config = dict(
    arch='convnext',
    model='self-supervised image encoder',
    dataset='dead-leaves pictures: piles of overlapping shapes',
    train_examples=145000,
    image_size=32,
    crop_scale_min=0.4,
    horizontal_flip=False,
    color_jitter=0.6,
    method='moco_v3',
    isotropic=False,
    norm='layernorm',
    activation='gelu',
    mlp_ratio=4,
    inner_norm=False,
    patch_size=[2, 2],
    depths=[2, 4, 2],
    widths=[80, 160, 320],
    kernel_size=7,
    projector_hidden=1024,
    projector_out=128,
    projector_hidden_layers=1,
    temperature=0.1,
    target_momentum=0.99,
    init='trunc_normal_002',
    residual_init='zero_last',
    optimizer='muon',
    muon_scale='match_rms_adamw',
    lr=0.004,
    momentum=0.95,
    nesterov=True,
    orthogonalizer='newton_schulz_5',
    adamw_lr_other_params=0.0018,
    grad_clip=1.0,
    steps=16700,
    batch_size=256,
    epochs=29.5,
    lr_schedule='cosine',
    final_lr_fraction=0,
    warmup_steps=500,
    weight_decay=0.1,
    adamw_weight_decay_other_params=0.05,
)
Rows from block 4 of a small self-supervised image encoder, named by matrix and row number. Rows with one number belong to one neuron. Each number is 128 + 32 x the weight over its row's rms, rounded and kept within 0 to 255. All counts start at 0. Numbers have three digits each.
After each neuron's rows are labels from the 100 images, of 14848, where the neuron reaches its highest value: "strongest on" is what is common among them. Only what is clearly more common there than usual is listed. The data: dead-leaves pictures: piles of overlapping shapes.
# fc1: MLP up (model.blocks.4.mlp.fc1.weight, 640x160), inputs 0-79
# fc2: MLP down (model.blocks.4.mlp.fc2.weight, 160x640, transposed), outputs 0-79

fc1.545:154142147112136036111115098127112135118166155118131193155113113135110146131061177124149155083144137032162117143093125126151122122126126143175131139102147103185081114149165128137108135178122099216113159132011106119148129101145040147174164141
fc2.545:126129115120169120103128111155136138157184125137100129191109094154161141150121172153163102134154147114112181082106191088137104096130120142161155109178112079156144164168119100158147150095121144172111098229156143090168153179131142122115118135
strongest on: large pieces

fc1.0:118109148117126167190137087115130129081148138074144116111060133090087100119112173129109126102113087127149157161107199129134119173181134142149156076089162117097158144139112087091133160138099176086148100081156124072108140150119092084051122191
fc2.0:111100184114168107147132203136069150067123135159114162120133138117091152129125099176147100171147178074148156174144131088112134129150159114153079155137114130123104146115109183157105137167069087171127123099093117149119136138182089135177171094
strongest on: grey

fc1.331:131123154086121125100152091136098139145158139125131129073112122133145124118140147049051105172141146117166143168100145187168117149145110119118178056088100148138142131144116097122154142165133062087123097114113101102145194154088145153180136200
fc2.331:108128091144183119138157152129163139120111134104144174100067129090092144083167105177084137171117142142119157145142121163066145140113205162136120178119175124129132090159115153113156131131116170102105147156091161147098128148150209146119094116
strongest on: shaded

fc1.319:211128094097150096096149120161164173113173121070203122147122149184148134103095122109154135116090082121155164107164114163112107074158108133140111070204131115138143115188121124124130115100090128113111101130071139101098201102122083157138222167
fc2.319:141166116108129085143183117158158132079143117093142152137180112093188184178095112129126169134115139143093084093163104156057152135096176169137151112125134152181109083129108150183192122132056124188166136129141155136139094119103094160122110121
strongest on: textured; large pieces

fc1.549:126154121088141137112188171130094122123087202148170125098173136115131145082118121157097162104099021126082191125099104190103110127083154136105135105097122135184092103118146139114106145154161141110152134091113179148113124131102180137103092146
fc2.549:147103040156172139180172101124216128092107147145209128117140121148133127129119149117101153116126168175141143134168121162070134148168136072135123125095101222134126149135157154132156146150137115142088183136156092140144130126093144164115200133
strongest on: large pieces

fc1.291:144124123056111115114166149129064116185162149147175146091088125116157162130086134135076132157135167111109092160125130160167119201118124115114126102110138213170126140151158130104144140173124119118132148102140148191104166143135137190156105157
fc2.291:110163105113163123205161159122134113113167100180133122121139084116108098126132130165088152165134163139076169121107075084068118196129122137147119180126135152176164139182123092104142147135152093143125166155156156156115140112112119174115074112
strongest on: shaded

fc1.493:195151128144161113126145106216135128152107139163108181105107127133022129139176167128196063110136133125107114099181117095139111132101127124099148125161165125102146094139120114144128151134106155126108136096131119142118047204119099131137177148
fc2.493:125151136120148097114152124130185128094161150092109148078073167173114055073129124136148096184166094107126111124114107174151167130161136155199109134070067127198135124154157157102097195130083154145158138119134106093070157099103126151130070093
strongest on: textured

fc1.270:125129104149123163147132111177128146123156112115149116194133124109126119167096121154112133158146042122149015068138124150118153068111083127144116189107138133157090121110129190101115120130192151108128121084118129123110121133107116156154227135
fc2.270:132157113108124204174149164104141138084149166156182094119096123161126062193154124119142139096096108096151107179096094111123140115127144143091143078127142122163116225093169044083149194130148092071149133081082121120179147070138133162096171131
strongest on: shaded

fc1.372:136091098120109108127112140106148255134171156126088114096134255130177130130123131123131128152135141122136153131142086123130171097157099142095102145145156076086130167127204119133111162127158098209134147076146141143070094105124122111144117136
fc2.372:110121130121106186103172056075073118099127132129094143136170247104183152080121148115134121165160159130136113136217103114143080111135155094191125111220098075204171125101052149127108126144137112152087116113133143128111129115117131084127118094
strongest on: pastel; vivid

fc1.86:138112115115127104171097126152144000139131148140122121127141000098130129113161107120116132163120125126130160151106104144132020167139105103126116132102118040139160133108121132105146129145130122164127161145120133107136122118135102136137152120
fc2.86:140120155120102131146177177107142095113110148147157145170136157131161154085131112141139118199153172184138156111185051168193183084181118236190142106132148077155143121106101164163095065110099139190103120165124136094102144092121179154098116121
strongest on: pastel

fc1.166:000184163120132129131153178086123109114032121083173080086083133138111120149133128178119120048127152136123172110133152139129095095139115140107135135152163113133091126141148176161103182114157131168160116179142115130137144124167140061122133111
fc2.166:132152149125132087179148111117117118094154204142153081186123132084096164165196176174120159079150112127103150115198099094158143119131175144151102142070134136115087145170166090151172130135058187100142112106081091080128118113078097118094129169
strongest on: textured; large pieces; vivid

fc1.280:087126141152015082121173144064090079136071160234109116108099114173156120055085136149141145087094100122115163120133067156132178146155126094120127147118106117150095097135165099095123128133142115100091134129118118165133083152148176155147129099
fc2.280:105159146085165092123091072122093153088179121061109101142130080080124119171113170090152132182102095114124105116116112178118106181095150132156140161101135160092072111118134152129158063134107148121043128096145123109143144152186163167092104118
strongest on: ring

fc1.296:125144137129118112113120084113123094106089150053140116095138132140140148199093123091113109027123123120142066116120129113126171179056107085106132155056106086096144117102130153149255163131140143177083128162137139134123174101139167146074149155
fc2.296:137115075125079163125075113118111075116100138184178091207184154093163099120113171148077102097129077160165174113127188135133122139153125139172121146110083118155108101152123132072097203120121113135145138099128055127168184111082151079058111149
strongest on: textured

fc1.569:085182155115176097134189093082108144122057171099168126142133149146125129104146088143095129079103125122136136119126117167085123127155156132123112155109140133123106099167091096152125128116130162124170144158101133122161140142100079122140119134
fc2.569:123126108158174173060184209107173140127095143136104131103126118121120121134156072131141151117157139117130092147113080121064138111162121107103133117160054102155092070134121133157132106155130155079085123144083108128131149124092147149122164131
strongest on: cool

fc1.282:133102123143067172204074127081119121139131105179147101120103140100064101102150046139108128165124111067109174150146122159105100152183169110146126131153142147133157140112126108122169123154104103126075144150099150151125161099000137110164123066
fc2.282:129197157138104137120138051089153106150069138117141145116152111114088109064097106069162124107130176186120149107090087176103119100154142174129136089146121141135134118151120190143034110070192085138125126095153120064173145123064101090167121159
strongest on: large pieces

fc1.572:171162108161136075151150121133118136143096163158122165190087108098159217141134141094086097144173211116121122166145072161072128098098131098106149135119123143093115123169086130115114160126111162128130113129147150207054113126142089143194147102
fc2.572:113142132117110120199122112138083120099172170106035146110147108130120158134097120142141120116153123116118118127182208140160103110107126183106160109124128158198097102119143138155161142199170112147140056124176146089189163098186127144165074144
strongest on: grey

fc1.320:101153118169059129140117089134165151093144138105153125100058126183113132122149069110155098145157068109129065143137126111141144134129129157187115071085153160136106116145110096073127122121147106088123101151121097141090070188139193102097094156
fc2.320:130148174095165171172131119178143146160145086161114121092144115130166159162110140103168170150190145170114099143144093170070150175098111161104124147157169143159108160181079171161183148117134046175144182128153161078065111102137091134156130134
strongest on: large pieces

fc1.451:178143164108125090193099195078120123112149154152156147178097181134141128079121167110127121053140140142110160143125141122099073088184097105095127140166142102170118087150076148139143176092118111086098152118092135167153180126113121095152161105
fc2.451:161094140132151131122116095159125124117164104139124194154115142112146155120118088109141138158094174152113127122152151178127150130152101160109155117123122135125166123102093167183138067129122074166143072198217191138156171150109128150142164128
strongest on: grey

fc1.607:142148084106087093173086069146133106128076197106195151134126126140098135121097139132123099110158077136123084170109132201147147124102125136179111050085123094129119112086181185085102102147136204094196103069154109105180078138152124093061118141
fc2.607:180147092094139127104189124140117129149096174176222150139133137157187119126123182208124095136053147134182122107088120139045148134177105147133135143139135156128119174169134123143112108138158140133202113159171088071115105115124099152150111128
strongest on: flower

fc1.432:156113071245134166202111118125153101136110137119143119091132115154113114154090144080150128097164131133134153114086089096130118149169125112150162130152168163125109150134121143133094135143094136082124166186216099094096142110119129147168088130
fc2.432:153150150185097139173150126135185112177113155091176090097140155131095176126137148050174121094086067118157159198173102157127126123101137115110213078164057121085152140141120169118102124138111147086110153102158155094139130159101125107123170143
strongest on: shaded; large pieces

fc1.28:162135054129109160109155097093136131127107140115166119083115134150100133129163150143161113183159133115140140083113162232159108086200128184175123121104157130101129121122193213127073112093137044115140123120101134139147055158146127096127066147
fc2.28:129126093138173129134187112172195139102149103129115090092098134177154106158098121092147174143073144098143160130103096199122146088087168176178156091120127132128127145110069084172083123164138185090130142092191169118054131112151070106133122141
strongest on: flower

fc1.488:127099068061086180105102145122138103102165200079166087079155109135144097141075121153137118146124047147127133146117155149136142110081056096106143102158112044140123144126089127124239130120080187154127105125112111091167139094173148121131101166
fc2.488:121117153165131195116127157115109122123065141191185127187183135128100173146149124110094087139112133133129082136206155147124134154101141071158167128154141159119073139113127197091169080165053125101096102132152084117177140091202110123121153143
strongest on: pastel

fc1.622:124141058054106093181117158147112121124119116137122155102128127134097116140161125123020146097128102135134065106125095122117136113201151140143127076217219085127126166123124134125152035121089117169111141161105101114133139141113056127116149117
fc2.622:175123111181084106117144171108146151142185204129143117105125119149144165141139103154079171138080151150134176198134118097138126089140170097079084131199078138094173063155123136120140149112122172130150192146121177144130149121102073085145093127
strongest on: large pieces

fc1.294:133133106171050142169158049098100129133085126149110158106088115169175126089111135127096198068119130146109134097122110158118159122128119112182136119119132082147138137134155110136092068121093015113095160127154141137141119144132124130111120145
fc2.294:076143088139112102083120132126106159137139110096073124107092098105127106135094133108107080128151126158123133136147133143085081132132123122123151166157153156063141161126131076097146031121132154161070161114193153163153187129123154157159121158
strongest on: ring

fc1.123:092125107114050101160103146170133077131078100133123098179102128145175140100096109120145122101103116131115164123136118164118175129146168131095147152196179079144137148143147113116094159138081088130066103182106114127134160102092062100136118137
fc2.123:121169177177122084106080053111122143133114117154131146152114141104081104117103167113133122112168179118121089102107121102089134109163079149095130115109161102096090135161148137177101071105138084098108103170132089156135159154135144120182099117
strongest on: shaded; ring; pastel

fc1.196:137132083061050105107156105128078137107132146181167128118094151115097123131130178143113107153147131109111190131097127160127059172097120099129119141108148090094112147097101145130170128143118155089077132070052108136125127098088165131193113177
fc2.196:095116144119142119107169151140165100114097157071179091095129111083114116112130112123132135115121140187098161127213132168112077153134114090122122150128052137067094138151148130125089098142121111080094131124163164158129114136130150174104178092
strongest on: large pieces

fc1.539:131131124146225131110031225126133119141142146106118162123164114075086123116187101118147120074117118065138107182106133127180128177160096172127120156139078128152087157128165106122156092112063207116138140109129117133123117112129135125157107139
fc2.539:127167118152167132147152086174155124120145139106184118050008107164120101178115147113190147209115110105165171117125119130163119142106156163113145150157139060167144141118176069116122105136172110098072154133142149148123155150138190119132174130
strongest on: ring

fc1.384:189138089127083058169147132130151095196108112078130089141146128131216110133131136101132061149128144144119116091107112110129121140117172127081103160195199102120151118088127116077051190145149122087132113104150111135103207120140139114120136148
fc2.384:089086147136109140063154210122118115174126114108129112106172156109158133083157224131153090109135170125130078112133181115156158107191064160110131170118135109131089072162114163120097093088143088120105106108127105148112140135174186099131085119
strongest on: circle

fc1.469:178122136132092104139133009048111141107173180163137192152122142108155146200116149126131093131125144149118178059124164139121136150096172107154132086101129100139165158133136106155163160136057032058113125160126180120118165107121148104129106102
fc2.469:163080135119131164163165111153136142107094123117131144097070129154120132160124064121135199145105101117108158152140143164072117141120108091174137180137152141108206167138109157087157179108139113171090170145168163124171109170140149131175158143
strongest on: mixed sizes

fc1.285:165130078170057082103161141137127127115085171174174160131087153156142124107142121115103173125127153118145132105103123111128099183156126092139152138128197109104117143097125112100123113156086071143063156107131098117133143152086142066106129125
fc2.285:107139154124117109082149118181115142108105155141159100114088105107161138136106169063152138126136170190130142107171109134108115106080159106148141142104104113067110075126114082131123095098182175096105147095171165130071110103150149177081125103
strongest on: ring

fc1.365:119108124142104138084108117140102163166153169061213087084159119144138126141060150126137101093106071107101158121119100171178143123102081184113105108147126066127122133107079151163194182151127155115125137082085093102115211125156141183143097131
fc2.365:103112104120137107104131142119145123127129148149202102182160112123134121121123143158143122131123124159083161127180134183088157097164147140162182169181076161134160082117136210136145193136081079131155147122164142146165096114118127163117125174
strongest on: pastel

fc1.250:146084113056103120107129148143154144204116169170176112135195145120131180110208113162186148103087131112098123123180115174177085124148135127065057153129155154171144159139102155147162159111124148130127167071094148115123162112137110116131190136
fc2.250:173146107118149145185116170218137144108149157123174192122171130126128148168159164117148122130124123146118132158209118133126150158133111110107173092146117114138142143071102129137092136145105103100126129150102171178077174145067152183148168103
strongest on: large pieces

fc1.522:135159186181134135050051102141124135098087114110206111105124090126038136200082148098130120133123118099142113141127133176158159167113025159142112085073064137146167147115118160166113168107161110109098145147132126132115170107127159139098141118
fc2.522:136168041062136096120098118165122130137149149158155146147137122162186125142114175161149116103102114173097113145132181108146159125110133183103138158165095111135157169113148087129127224133173142153149149085098177114174138067086062115122145165
strongest on: pastel

fc1.453:136121136154091114163152115147096109136130220081223100052147145166143130077073144125125119073122044121116174130123132182132104144081086172120098066116131078157106146122113119096184164124109148124159155095128086127144111112144183143108084091
fc2.453:148121099100143129105199127139193133129103133200246128187130121138138141125135136183124105157112154156124109119138119151072121162177132113124147167129077202136120110087118157178139113168118097118173136183190099107149109119126119167141102135
strongest on: pastel

fc1.501:173083145135124093127158153130167114101151116127125110164126079149152107152149150082095142136119101123145142119091088103142141138195148116108157150105119123155112100125143155123144115135043113188049153127137094096107119111074115091074111173
fc2.501:117088188125104127136190123152142136118103120106172106171148123102143162082102083175108153088095090153127085156129110116143138129116095056095146225074109184112160131132128094132142139157054154167200095094136155183146083120101102116131077135
strongest on: grey

fc1.574:149120105132160089133120137127151122115118132108155132160132255134170139118147136108153102122129145131137105127129141138127255149125128073125132112090107000125111116136077092160135138131150103121119156109119115127157105117141138116125141108
fc2.574:110089139136130130079176134111096167095113110160151103159157103121116099121123095104166107124078148147138108190141071150082224170131151149139137111154159069122114126108178185180117141089132145178087148119166087106077115064167152167109141143
strongest on: pastel

fc1.313:097088132157137149149174096163140166124210077128126156081151135101111109153073230097101091174126097108118098169123127132077159183078121146129150115092149120125158154120131123113122169131166108145116090100095128127112130171125090141104091149
fc2.313:145135116074141149104097019125151105122122118117122118239171107085083140135139112111138118098133093138109128154166142091111107094090080134131088127127160113102083125122081131092102108159123161156130124104113127062142156093118128118122128105
strongest on: mixed sizes

fc1.255:097146200119109123169143112129134135131196116102098133183113114161180119152130128116099107117118094108120114186137139189111087084147122137122113124091107062106102091131085122129105108127179124150121118120113176119150231026117063124146120129
fc2.255:126175163105147094130076132132168141113119126119059136142096137144127111084099157193127112150112087093111132135129084186092128116136177149145135099091068165153108128128194167108086146107122122114124121130165121105046122082110115124094069146
strongest on: textured

fc1.623:061116127130157131081228153170134159116159109167095094108114162144107124140075137140091118129114132126162129178138121111094085161112143043122123054206127109112105115137117126146140114135119142183144156135096165109079156105118127178174102119
fc2.623:099110128180088174164087102125110118132078163126113121143097101151144149071105117171158156172176130128157158110102129082089095160193125092126132140160114126142166194129149105095127104128113128107161125180122080117147143105164116166135071152
strongest on: shaded; flower

fc1.496:153148124122139114130148107161123255129145121163127105120124063142136130117135135132126116124120142133129136151142093136118045120137149114140125131155142000120132104133125128124103157138113103138130138109129116129129129139114128121144115123
fc2.496:129119161135140140130100092140140135130134104123160195170125133136128160093128062161150167112131102115133144110217052172130129104101180095092130145135108061109083139111093162170127134084140107090144124126146110120123146108112173155068160137
strongest on: pastel

fc1.327:206117090137095085072111055119161132124067175150174101156133154131242116140084149143135159174126101125149174076097093154146078108168150134101122110076131131085167124147128158129103131129128026143095167102128153123133148129112076104129110127
fc2.327:131131112143148067134180127106097132107125102129180144034075106100093141172110101130181169112132119172134131071157083141091139157103149136181216161150096148138151103120089120127137080131171137122171126109196133094117100172108157121122092151
strongest on: ring

fc1.487:163139123136125121124141132130144000120121123134112112099119225125137135119105132137129115152138110129137097121123160143099167182116116156102117084120140255122106146126079119126113129149147130118136136163134139116122110140141129109151159136
fc2.487:146122154118098117116136098149169020090151127147105105145125139122170096153108160123131110144152122087153141130118166122139126150170081173101124126133151136091164118101168109130141149158128123146109082106105130146129137137143046115174136137
strongest on: pastel

fc1.160:038120114143108112143198102181138141118255086139094140155104143121118115128101146161108156174107129130149016135129105116114137134089129102154096157070137110081164087127143166083171098130124173157091155107101135101108125164126139161118213115
fc2.160:093118085091145132133106070133083115149099112135133180172203127161115156119118108088122146100148199182146146144138166088135095096094107166071140106179158094127140136132132148210101088126100174144114173109124093175164156124147192132161180116
strongest on: textured

fc1.171:118117143140142158128109128137109148127111127092093112131121133137172139130084094136133126135116179151113064110096170103133125134116204111157137080164188098138166134138107093153136163131244182174161120113138119123103166129148172121162181128
fc2.171:100158167157111135118155128168153132105043130130146151105111112186129178160169112182176189125130094137114122145094152192113135161139095100076107188138146133086160155125088109096125177168123167228158124155155146133143089120116123133189061103
strongest on: mixed sizes

fc1.353:100143108094100136125144101176119107144135200057220099088157112193150148124071148147156124093092067135105175149084145182126115119100088189130113069150138080144114167140113127099192141154127165125134134096114091143115133087204181142125086100
fc2.353:138136119130164124127164145114142139163116162211232144213168149136129170086095127136123099163125139150126165125166161159071155115163120089142139160184071198147149141096113174166178122165141127129191121179167133091175122090114129159121103126
strongest on: pastel

fc1.624:054167137090143169176145154071134121141085116115113109091169093128119196137089093148142136184092142114094135196100127102127137151202143133165158068092109124168113138144130163151105090147169159122118157150157067117151145145149113129156149143
fc2.624:136153105125127107093163107140174126150118211121106169138087150123133102143159069093176066197129131113141113117116175098118158091160165143090144115113156143075106141122102124117149084152130139154175133086137164161144148084137086083131059156
strongest on: flower

fc1.421:121136120116045100182106129114118124104116142087139195147092132151059151099110142112104181144096072112098147151153140079155122192115139141175107158093128149129132177141148121148130171132005117120096163126131126154120081145172148125154166122
fc2.421:116090125152081153144151170111167116154098119178159111146107141119127182130122157120126170118190137141084069131154115099103111097152148082136150102080178110140114100142143113103124098119014123126080139116119119121190146150149136086115166128
strongest on: gear; ring

fc1.301:148093115107120117119166055077116099117053142138087072153129110110086176110159102119158132143159187158153167124109122118069129173166135114163106174195104102149126121147107106131175126109139161136073178094134116120118096112203118120164120139
fc2.301:165166138082090105149091070125161122148121134071166063170180155143185133080138115148130131110147169190126162146184208105137111098119138107128141118097137145124150097160115170143064139137128117178088096090145192099137199080156126119132182136
strongest on: textured

fc1.67:167126143156091114145166124110149118137155191095135095176111089162177135202141149098137132137127133119121062059117139054115194141047116126122145109114147101118158137122159165110122168149078058146077171124138121132138194135131102104127067139
fc2.67:129109139167112101170130112095119103140085155116176103144088131093102141065153104141152124096128089146114164100115149079121123098123135119112094161106195154125105095134121142131132123149077134113112139086134152163127128093137122130135085088
strongest on: mixed sizes

fc1.195:098106146114057198110176131074151093088137122217149125098098244160112094184161127076158114138114138084124153168123164129107051184110114096114128143117193119089103132115115151168180107154143175127085102175130127135115112079075109101108101109
fc2.195:135131220070100144104104126203137096091065110105125090109121170076164171136150156083174142146157140129137140111169119141083127169121118133078105107094145115096065132128094114182133150120187116185150148146111082151074065123166092138135140087
strongest on: large pieces

fc1.37:108170155169139134127145146097137119154120146207154132139198190105135119120174083100093140121145189176123112150143145150102098088147091109151114130099218144134201137108120121142124114096174116138183123109117163135126175084186087166125144134
fc2.37:138174116085148122130140139118183127088164143189174169176139108137137107157113145164221166110100194099150117131169149154152125128095087119135166151190075152137114135124111152139147115151106146129130067131132078147170076117097138130121132114
strongest on: large pieces

fc1.406:103125211124112143103107102171106139116049125128162088056128123132084128090095153137141136170144130138135176113125156172096143142121028118088127168100156112117157123120248127127196123134161154201152110176132132151155107098126152085131102138
fc2.406:130157196114140108070108144077156108135183145133201189140098114128203111130107179181148054067132073153131162111192093116132105178183231128126159134092057144141067104126123120108120115156141217117166128097120129132128097169111090161097106134
strongest on: textured; large pieces; vivid

fc1.341:123172088153146103161112148104124133201106106147131142148168164163136121130111129135129221159095144169138075117216114134109119136101082080121095132187120148074156108034146142076092112176139127132142142144069136239082154091094096167132117058
fc2.341:119147123157125198147204126154068135152111076070147059132187120099138078065187112116128108113119143174163114110154126150103134109047067163153138177145153128174084109120095106147196102096163073142178087086106100085116156061120080136106143132
strongest on: grey

fc1.582:161063102111153111129078184127158130123067103167132110191114117134178137162086101096130148123140120136113139176117064042084108165070139051133120129178128101139104175120128082103177107146124163034166108179153119139128176105147090159165186128
fc2.582:178135178141124128179228160159190160113181094098135106142097181169133139217126089092188182142110069105132107165093110191123182132033119085188087138130123158116158129148102113108156143097150089140156150194172189135128147125184127130111142134
strongest on: grey